From a checkpoint of a small multi-label image tagger: layers 14.
Rows from block 3 of a small multi-label image tagger, named by matrix and row number. Rows with one number belong to one neuron. Each number is 500 + 50 x the weight over its row's rms, rounded and kept within 0 to 999. All counts start at 0. Numbers have three digits each.
Before each neuron's rows are labels from the 100 images, of 14848, where the neuron reaches its highest value: "responds to" is what is common among them. Only what is clearly more common there than usual is listed. The data: drawn human figures in many poses.
# fc1: MLP up (model.blocks.3.mlp.fc1.weight, 512x256), inputs 0-255
# fc2: MLP down (model.blocks.3.mlp.fc2.weight, 256x512, transposed), outputs 0-255

responds to: arms out
fc1.217:497490554514538499499475548507535452466589524490528567512609551520447551524493391457475473517487431509515530621614451525548476573578440497591506569473500489588469517572549503457423481507540472557434505420540510461507549511465607407495596473436591514528545542484513475466491544596503512496463436523537537485521535427512535448549578548444498371490485528477538566511494532479505524503453550529585441446550535508513478453457581574586460471489497448458499380494473484502495464568495546522606445432454537513465473491417547457475376439373534528516470498489485487488520484464481494476529535427596396485485333527509535463452425512466477544497561436525579443501503527622574464518509572409461458448456516444541484507547498453417470476574457465555553512449545488468504472435468571
fc2.217:507528514580414572506509490514555406612466378552461537522454515605512476574498578431422368461412431491467525515461506543452472549487454538423429506488442516467414463558542531516596457517508472490455474515473606485547492531398455479536490521482455505445481552512475492488509489431551505425562603403487458517504508427503488515569522523487500583532398478510469427473494417446407425516568560507437506503525522476481568550490463511546447442514541493519458511482419465544516520556511413567441471484403425523523452471510535432523486467411494505520444530510543473523498536508469472471411561443374521479534539397540515408498530423536483457562527553498550476364522453410540484460435481561468517493479478477435390445443555491426530572491479515480490436593478477562550451491494401

responds to: star jump; lunging
fc1.113:503490488461543460524431520487438550583528536533509488480478495490433505549488460460373570536501548468551491535548549544543541504538526461554485553535477532480459496469581509457516413555422492549624460485453583574525454506493500533466476555581500459471495475381455473541374486424541499524433405458633476496532505498486457424440505479430529464528457548499566474444400553496525475461485429490508529496534414427550503484309554494502502471604499512460497414502436481493430513595505528519488558458474476470592485479485441463503533504527497499608525498547546501512451490495440496498497543576427439536428509587440521460512520550546538499475434456608476530481408484460482437695438556477512510506535591501366586471445514504544530493545510487471479513427547581564490523466442466
fc2.113:481518434452528458580432542471517466557432588513493550577441510400617463553513538540448583508527403535553552517508568561471379479427530522515538532489536574424622466494437522501602469431538443530488554480571524486564573463478536526543488481511489431461462479545441479501452481554526502479496506448391519514477480529486517497521552521554506447474450443539572476467488534515533529493530522461450419555473515495557470599446516515520491502524504535421497538569443489498415523513408478507431488574470470556532535559492464491488497504405418501441552451545531472531509467524600515535517498510527455512529622549452489504522437487517381564510389455462497563510487524499552449432502399514399337453484493527493625482594444493455493405463540552545502504481561474511641556581435547

responds to: star jump; arms out
fc1.18:456476471548505486566444554455521460450517523431551577377499560541478522525446507518430459546496571513433529404553546480547577497566434505482527466564521505443531551445537608564421496479488506545453569526443435503563483498495477495512419470560504476504515397558550555484446536539519569502458494492452425462461536554433445472519517471538512525515513563572445564467411498500529546549529524476522413526425563544472522542464432451523450551574638542519446453542448473591515539522597455546508488479513575459570423484529421430428433498545497452505431516469431473529473467406477603545563489485560599500441525509565494377512390592444453505419519548469563481502587514540407575539526399516552523515476435483531506484517524561540446495515510441429472480490417541522569396520418523
fc2.18:470559636458530532425508430496536572510480435580442599514485433496597528570513501465441448412537476540526432513439510530462401505501513462516414500484513435507521480469413485559542471525425452477466478523508539542421455483521439521436532551427468531568515449566544408432528522506467437453564507394519533466431435496540417480500565500503524463470509429523539450595517540481547439598408522552544488514585504453508472540524509525549578491424478498426476497505555545421412509462425518485486472424444484460494514492468485559467602546534576484456472392561528447455497511526542513600515435534425500568572487482484499639468482466466593470592558527514464486497493503472596448507534677467439475477510532498408530578532513432522528491534487559522501483477625424504464519479460472

responds to: star jump; splits; pink top
fc1.64:505545523472453473554539646447428502479500548428478465424484514524476488396421595520565572547535526480463567509478516535446546462455428511519517486488539578460517537476465502518511433469565512455560435503519536575470546455517433494508543477600546522421557494433459471575568441532425507528488497480457544468462512542455513592500487432511461482532520409535485493522489460498608506461580559565506486470493588522488463475478524538529460557615430513505476514572455561487497483532545631515596566500506497480494506455558623537458525513493552504484623554495476482407578484468524497475527538651500417488455517451467568417476528483519523492475465435507380410463485543549468411596451515456397536549476521513452560450507456442493611551542444455496419552609434522491481440487408552
fc2.64:497603455565461497395462511570630423475492493527495641502479481515428492501508448466520516440458621427489475406462591569502416497431502486594521497467499557445433422532501592597510528424431467451506503546520496490515506490498473497569478488471460528468559502585538559461434643466472500614493517455585517451566506528438487534511510485442510420510553500545475487533505600536559515521549526503509501430486525485496448473510458419411538422491490563471520527542435623486449501430513458565495476591475494427571581485433565478490506540367472509508394404521469576586494476460562456577534479565445505582487549487457490511483390582529487519608502578463512488512534544529462555427440422489445497507445470470486481471536466455478497496504485465500514436451572558531514528493485461

responds to: white trousers
fc1.356:543554449481440499501551510533566490523483403535535470516585545466522541402608514487519543523531505471461488425451483518480532393638540523497463526367580521427468554426485588463517534592519599487498526554540462481558458513521543637503383420515502524481511530486413545557458496479442485489506578490558519465517514487526527499544534517489440549561577531569472455493561492504574479558495544504467479388521466560453477462598523474486507478545506523584534473462419567494470460583540561482473400445510545455496527552439390580488553426574540526567533493558525559456525530473458451445514476538536581421646467416447461637466510430484553553462444524440527549559507537478487430516435502485561538519529477540490530428491490497511530533564444507517521443471465405378492484471518496
fc2.356:435433467506485452479506513495502485401552363520639528501574522501465398525521499462558457446432470474512496543526502505489512486565472563457481540496417523492561397537400553447539556474558472437523533439509459484460452542533469468508512559547510421506482534509499486513462506469498481477487517599534439565507471463453619448547443462495527562552622487566492560469418454437464544475483515467527535551504436481632486470564379393468578388415483485495441374522503396495566473397507398504510449456476507482478408420520559591416454570388469488524443489486412497432515513483520558504549510503467449529459460472549556440455499533535527459434544481488576500393493560500535516536498502463479517525449607468508502535465464519461490413474588491583497475526554527499457550498454543

responds to: red trousers; handstand; hands on hips
fc1.99:445575555529472412462439480580522502474468498499529506514347515480502468529498357515422501523528445489566529534519677479491510482564491515448544541405470484520485381547474495410540461471565532524489541451525478507503535520509501456551549511523507480560534468560507428420534505491501540426445492489445613541430504456489482488489481601474423517586520499557529556487486526434523487479505511430470530548486562443525499520535417560540497508479573486495517470497496558560485465437534522580455441418486497539481472488776489490495503513439493485540422481508469524317469465433521510522531518472435516495491507445435458524402450445513588486489488509462469532482505482431477548462467570592481521529541589520485547467408475517534604555523463481482478425505552491487443511561424449
fc2.99:483480482486504508476408544588482615522562486550466507554535530577514579437461505411599496441472423433440475536487430464532499420451468506538484515426481486535434525430546520474453531435596473556530525486482548486501512497600476451501451431558424488434523495410433469494507538497524566470461474603462480519454446509562678387525419428558471505443493512539521548494568521568466475483538438607537519549515547561476449481537581501476505467416488502552478466497521541491525549535572485494465391600477543500484486474441504490430526555606406510469484489427485512537408572498481537491497462492563576393554454472514511508508552452507472549530538589515453580472488543501543468531537460462521411552449489468591559591557523632559515470503519473466547528410443508474526553488548625

responds to: red trousers; red top
fc1.63:486482452396432559499503546592446536524422422483493488461502534500520475595480522455505434501407532510476605517581566426526488477504495626467605530452543642428516589434558515540444571497483522564562541427496486530456516592448567542443481473545396508468506516445435520500582503529522491518520562568448534492472469499476455561575579533391560558561455543511556529490459441524488454558485505550534442546487481435515569447569457458467455513472393449445571469554502482531385532507522466512480425513477448546536564521511507511445528476432567427477520411416501452501442500560465511474537442514519474533533548504486536597559553473468536514458585561413498443540403460505480488504474390501373448504511533518556470528599449507522530498488542527439494486607467468532489591566437493
fc2.63:436519517469521581540530529471447507531401467501420485483508459558491523563544452455477361508480578480562504480487607558531464467467504492488527443517489598535376521465498495484545486576555484432550535464464569547593505470522481473510453485568501563484465413517544621484648473516520457596499469443530500557504595513425441463445458463452476577492549487599589525563483470456464569513490426410612553516473487538446471614541486503502403478523486584527593511477481554510484462459455508561581406487425461535557483569522504509485448535511525502472578502518568445513437474415501439525437569368469450515462475515469447446488523529503523536482519489477466507484489404569609520446495513431558543529500512419425536532458394567543495514484529501471455464522589498463427526498453603

responds to: star jump; walking
fc1.122:585546428519543558412520487430508537521506495496538507418494441419534493569526401574436549500456547468465459465427483540456512455505503511488421575574465509518466542427552503397541437513411496508501507428546473475497443496535450501476496466521573503420528400536478497491455604534480601486486484436506426433516525543471466429563491522494441490580572486508516546476463591533532462464495388547568559485507462339411624515503579558563476457488559414444502506464496492426417458518551510588506514547408510482563512488550401517577541477395530477446521527492542488520481490507550598512534418418489524494466571519502491426474444486554498503529494418580436502402476503527482491553480441340541499458529487450475534507483452518478540538507537590496407477561445550583554494511571529
fc2.122:489483486447471477549440522416478554485516536497440511578451530476568540595564509447484517517558477604469456478484532538495444468489521568512586473531608571447546492401514541430494569579510516564616517579565519486482509480485581479505583524513453365500499461478458489512504372560556471494593512543510525573473558534451609517533510516468526486464611483492588467513565537506516471592485415502469550541519539394544470513439553640560584423507461495476530494503518609476582490466437547517422633542495488527483482483445512490505532518465517460512470540549507454492443513492488482475488536573562543505364592579418492548549483535439452551544465475399464509463602522492476563550454472408476466532467448521483531488471517458492517509543510481542435481504623461443507492626529484

responds to: star jump
fc1.110:523521545477452534502477427485472564485412490494476445513480426504558596576449569539437444441500483500400413487427484462476452446504402493517444508542557488439545546436569421586569491474491401477442414475518586519494518555466503429488533483519481453477570524559481523441491446446560543438512468455546556437483528475453502534508326559552425539531465432478407484491530599498460548465456509441545520566563514427530441451418522472457365432511563461450482461582454469484545466431580582507530412421421462539479508522525550485524546562487556458424538548545520390518581494525569549555525509514556440464531461455463520383472548477478470488510493501610477513459471419515501569510485505446470488562492497443401507440456444581490504472521480532493491472488508470574509437508381573
fc2.110:489515421536538581577537510474485544554561478523457497422441437453481493471454497489477500508549549483492550522509470514444561430478584529509512464497474522477564512430510530439420503430428535552517518545495521445479530485408536475486438551504515531568497504463522419595485487587383447531514461457522496506511537574476434515570547434468543412479509446612513431518466614487549519454496520515495561533505428573525572513623485550542512545446440599423488534470527463491465559503566489494587521653526461448487535497483517470468510585547554475526497503535442555472456383520471463507424454435453517598622534464487533566501465465570526469514488540607489471515450377552476504590572467470531516503471561588442516501384436463465512371489450440450432516462539527468538441590589431

responds to: arms out
fc1.93:479472466557569504507533461461473507565470493519498552495430542561459582437484485499472512540468540465547521444426574503523497461488553569460491578555505417502586586477530529479519420490402423372535544475430468555549480522538551507410499488524538541516508505482607426460598442461493442511498507449499550465508459548489476554528477547566445464512481485508576454506529467485450524375444518526437484469517495484575486532482418518391545543552549462487479574586569536575557461484517472519481574478431488465529586560489529406543556481512609461502571455526448458574467500501488542520605443457346488439476477468410590494440596513573494518546636406510403480558448534469474540442493502522551487499544442578527529503451588526535481545464499514542531471476437349414470461542510496
fc2.93:521580493484523502510561464434624580490524474525543474471458523581418436525545528470548482460485476492543534500540475538469537356457441447428493508472550462431528521489419478578484483497520523510504564458518509542544511390461456547464465496524444531575523504432444423492459408493556504522476514410467523458597571537494496525483487546460513636613519489505515457454532481598464444519476555456399482511537511391475507574487469496574452469388560445572520549442502491472574485419479440545539502503463544414541528422438541425471542456498488576573537496563486523456505456444499433550451521411443452500522451540490490477485413497522492448593500503556562493416547515563454540470482528525431416514466461470421434522580566418449417580572448513482512523604603477516567390484571509

responds to: arms out; kicking
fc1.150:497475461457515439489446505527510564559495500527500405478531557445449541533620468597458475474553478502512538398464486402594563533583505493543500420539501505439439480481418438424580498447541416527490454431541612534505458520457512557495655556428481476541459587445390517532607402469462486508528523454538619555459497485463548474470486477549537515467536410532559570521518477520440481520443523544458589429463528530453402504531526558487552600493475451525451431368541484500462467489522456452534442498446440533543419534480478488511435477582497505458529491499486542551547467600487460606486465521469539488485511419430481581509554463531499542561521445517529447485399514423501526546558502500520491459452510596518515476581526558530505449479426475599494432446549492494546510498512621
fc2.150:471471564558485483467530505459508500441523419541542566532485509584620484487368496430462501524471481555438474552453482539531422498419522519396399538470510556534598535530593540500409471534375471471529542526473441509455537520530468477484411484521525604468524518638624506545529487505484558454561542524483479507402492531559447508441504591575509475523466540495536446517396527380490559501510496582550568569500430449534475515628490503538494460493480544533444500514479468508428561556447514641444542466443555439501583544499422441492533518502541483507488448535513461467461496487518495439532475505522526572594533565561517398523413493439587501516529495462550551572527514471482466574546548513453468491540521448501473586432563525473421476545517500427581452550453450444423464497498431

responds to: star jump
fc1.232:572461450403538508548538427440440587493401486580556488534513520419459465484520502514612571572528488490551592466538541534542531561478545524567489544442471516517495358418509418474575496535482527509479499593456503522522411549520433487470457492517537518521477547390499504483454591499427475568406416597591459476470539497480464470455391439418503571502404507546555529505534522517504542509388454486520468537556473506560527478445487522534483524574572476447542483514508532449571479492553588535530478523471484616485438494517456471550440525480461504599479555539499487532482470530555448399459449528458507558437518476456559441524448539423455472434523555606455493517510593546460451589477515478534502444518503572520410479522449507494551506557617445446442574518491540567608482453492417
fc2.232:436559571550538567508520423355561466420485411471446556467415537562595506532548445499511527583482579522458514477534443491435523498553488551404538460541433451522504468459534482518456567480448415393565497581531520456453512503524523552575480536531527613535463520635418494523440454519520494477589592441432527485482513499502574556482451581539470545454460492492516481520418495463494471519494541496456577456553400468541523479611399554468413430464491481560454518488467482432480450536470538570528543388471498503467561556556447464558533514577469543493437545564594391579473550525508458535479519485470505542493456562532524449447513488562597580588464534522590580569502510482502500507514516483398478577463550430499524558493436435485478474505479523526576529522551477543432498444478484